Weights of a small model that answers yes/no questions on an image's attributes: fusion encoder layers 7.
Rows from block 18 of the image encoder of a small model that answers yes/no questions on an image's attributes, named by matrix and row number. Each number is 128 + 32 x the weight over its row's rms, rounded and kept within 0 to 255. All counts start at 0. Numbers have three digits each.
Before each channel's rows are labels from the 100 images, of 14976, where the channel reaches its highest value: "strongest on" is what is common among them; "lies over" is the class under the peak. Only what is clearly more common there than usual is listed. The data: analogue clock faces.
# conv1: bottleneck pointwise conv (encoder.blocks.20.conv1.weight, 128x320x1x1), inputs 128-191

strongest on: hour 8
lies over: face
conv1.127:122121127152175134127196095067144129079131097119154115108138148069124146151091086080167143142189150137082089098109117140074110080140096109178138099149100091163115122073091122099111101078147117

strongest on: minute hand past 12; hour 8; minutes: 0 to 4
lies over: face
conv1.95:144115096124159161135146132140100167153156158178193121099165088153168164216077036158088160090127161144126166139166098165061098136165102125134159112077169115166093142173146138174135122131124154

strongest on: minute hand past 12; minutes: 0 to 4; hour 12
lies over: face
conv1.69:094103156123126171107151142114092124203105147113059163146109095145197126159146191112126138141086177053147169167138111139142054068108098083125136092163108151089207187177099141136139116111117120

strongest on: hour 8; minute hand past 5; minutes: 25 to 29
lies over: face
conv1.24:088122144145153143108151146151118188131200177040147150134079149055179191143089155131183086095157084147166104091104150127160170138117147118100141151126117087165098161091134159103148123148128110

strongest on: minute hand past 3; minutes: 15 to 19; minute hand past 9; minutes: 45 to 49
lies over: face
conv1.88:096065118130108143102085096149141030147162114128125078190132090132158110164117161126176112135197157152095131089164165129160116120105191128125111096074147162104117171120132141169068116131081130

strongest on: hour 7; minute hand past 7; minutes: 35 to 39; minute hand past 4
lies over: face
conv1.89:111137110055149128109156084089190034151100081109115155148137154103050151117084114120139128134168142127157109138171143183110170053143135109154136140136119085134173149142152118142117098114135082

strongest on: hour 12; hour 4
lies over: face
conv1.41:137088175114104148115161143104099144154100108158127184144123106137123160103163090168119083137108151142148152139135073176165183154077176164154138040108161158075162170128083134156184085159146133

strongest on: hour 7; hour 8; minute hand past 11; minutes: 55 to 59
lies over: face
conv1.45:110077118128057096112130104118163147124149172144144124147089117061153154129119083079129167139136079084114130104077096178142115190056128095145148146125077150120103141097108069163080093137120130

strongest on: minute hand past 3; minutes: 15 to 19
lies over: face
conv1.70:085165100057062117080115102105165143108093122059172128118119055121166157126039154164144080142145129152174099118110096174127197092133126103161149153089125137077137141091109146086150107123084136

strongest on: hour 7; hour 8; minute hand past 11; minutes: 55 to 59
lies over: face
conv1.16:064149086176116128127098085112179151162112081111125108107166183091096187154150161124174182131135110118117133107109184140124131105102163160165169102136116199139137149090111102145103121075023132

strongest on: minute hand past 12; minutes: 0 to 4; hour 10
lies over: face
conv1.90:145120134140099116098130147057094155151121077080078111082132173188167095114075187146159150065099214168106063160142165158075176049118129161109195115130129074148113113105133158090061169172151142

strongest on: hour 12
lies over: face
conv1.53:149103169178130123105112123098154132181122128133096109182162164132121127096140111125178109100124141124136128139156147104188148072127096119114168130146097156143150102080112144155173152101192066

strongest on: hour 7; minute hand past 1; minutes: 5 to 9
lies over: face
conv1.83:156114181118099152151128088090157157053161050096084102150189142083103138121124188129126165188103122087135095195142079140112118089159117095138144150091174120102113149110110093129159103108084113

strongest on: hour 8; minute hand past 1; minutes: 5 to 9
lies over: face
conv1.21:099159126113124171134131082159149104126183110113134134165099120067162184219141125136135142118121110112131098086111068147126092103128126079072161138119132122178153174134053123122098154165068172

strongest on: minute hand past 12; minutes: 0 to 4; hour 4
lies over: face
conv1.86:106120096149102099079177165122070163097108091128095125080164142130122087126174154159028180143123126030119158182147128085107060153134118121081079108133108119137076142118086111108111122095099157

strongest on: hour 7; minute hand past 9; minutes: 45 to 49
lies over: face
conv1.6:120065136092142085110106106135187142148126113134147121169130123094137195153063116083097143157195172127130070179113141148115136105111118089137150105129151126121114100069125091116041136141098092

strongest on: minute hand past 3; minutes: 15 to 19; minute hand past 9; minutes: 45 to 49
lies over: face
conv1.73:065075141136130129105131175193196103147198123107141101150158168132154119146132124144112142096173105172135126130120136144111190129101135180105106106099176071088108185129115107110064147183102180

strongest on: hour 12; hour 1
lies over: face
conv1.64:082159155116145131127092103148145124141106116213103148121114168177128144117173097094131166187088115137152189069069138153220165102100246118181183098131094166097139111096100110192144162151148091

strongest on: hour 7; hour 8; minute hand past 11; minutes: 55 to 59
lies over: face
conv1.19:139127120120140111107116083123132158061141147098125158198178136080115105148119129100138147086161190139146131112088042137081110103078118109153123102125123131175135168089112097091145106094119109

strongest on: hour 8; minute hand past 11; hour 9; minutes: 55 to 59
lies over: face
conv1.58:108095100155088098106175118113065182125079155130073104113136124144196135114113175079131183071083141094168103163168150105119066097151095142065128167119057141113095191129093160133115183117129131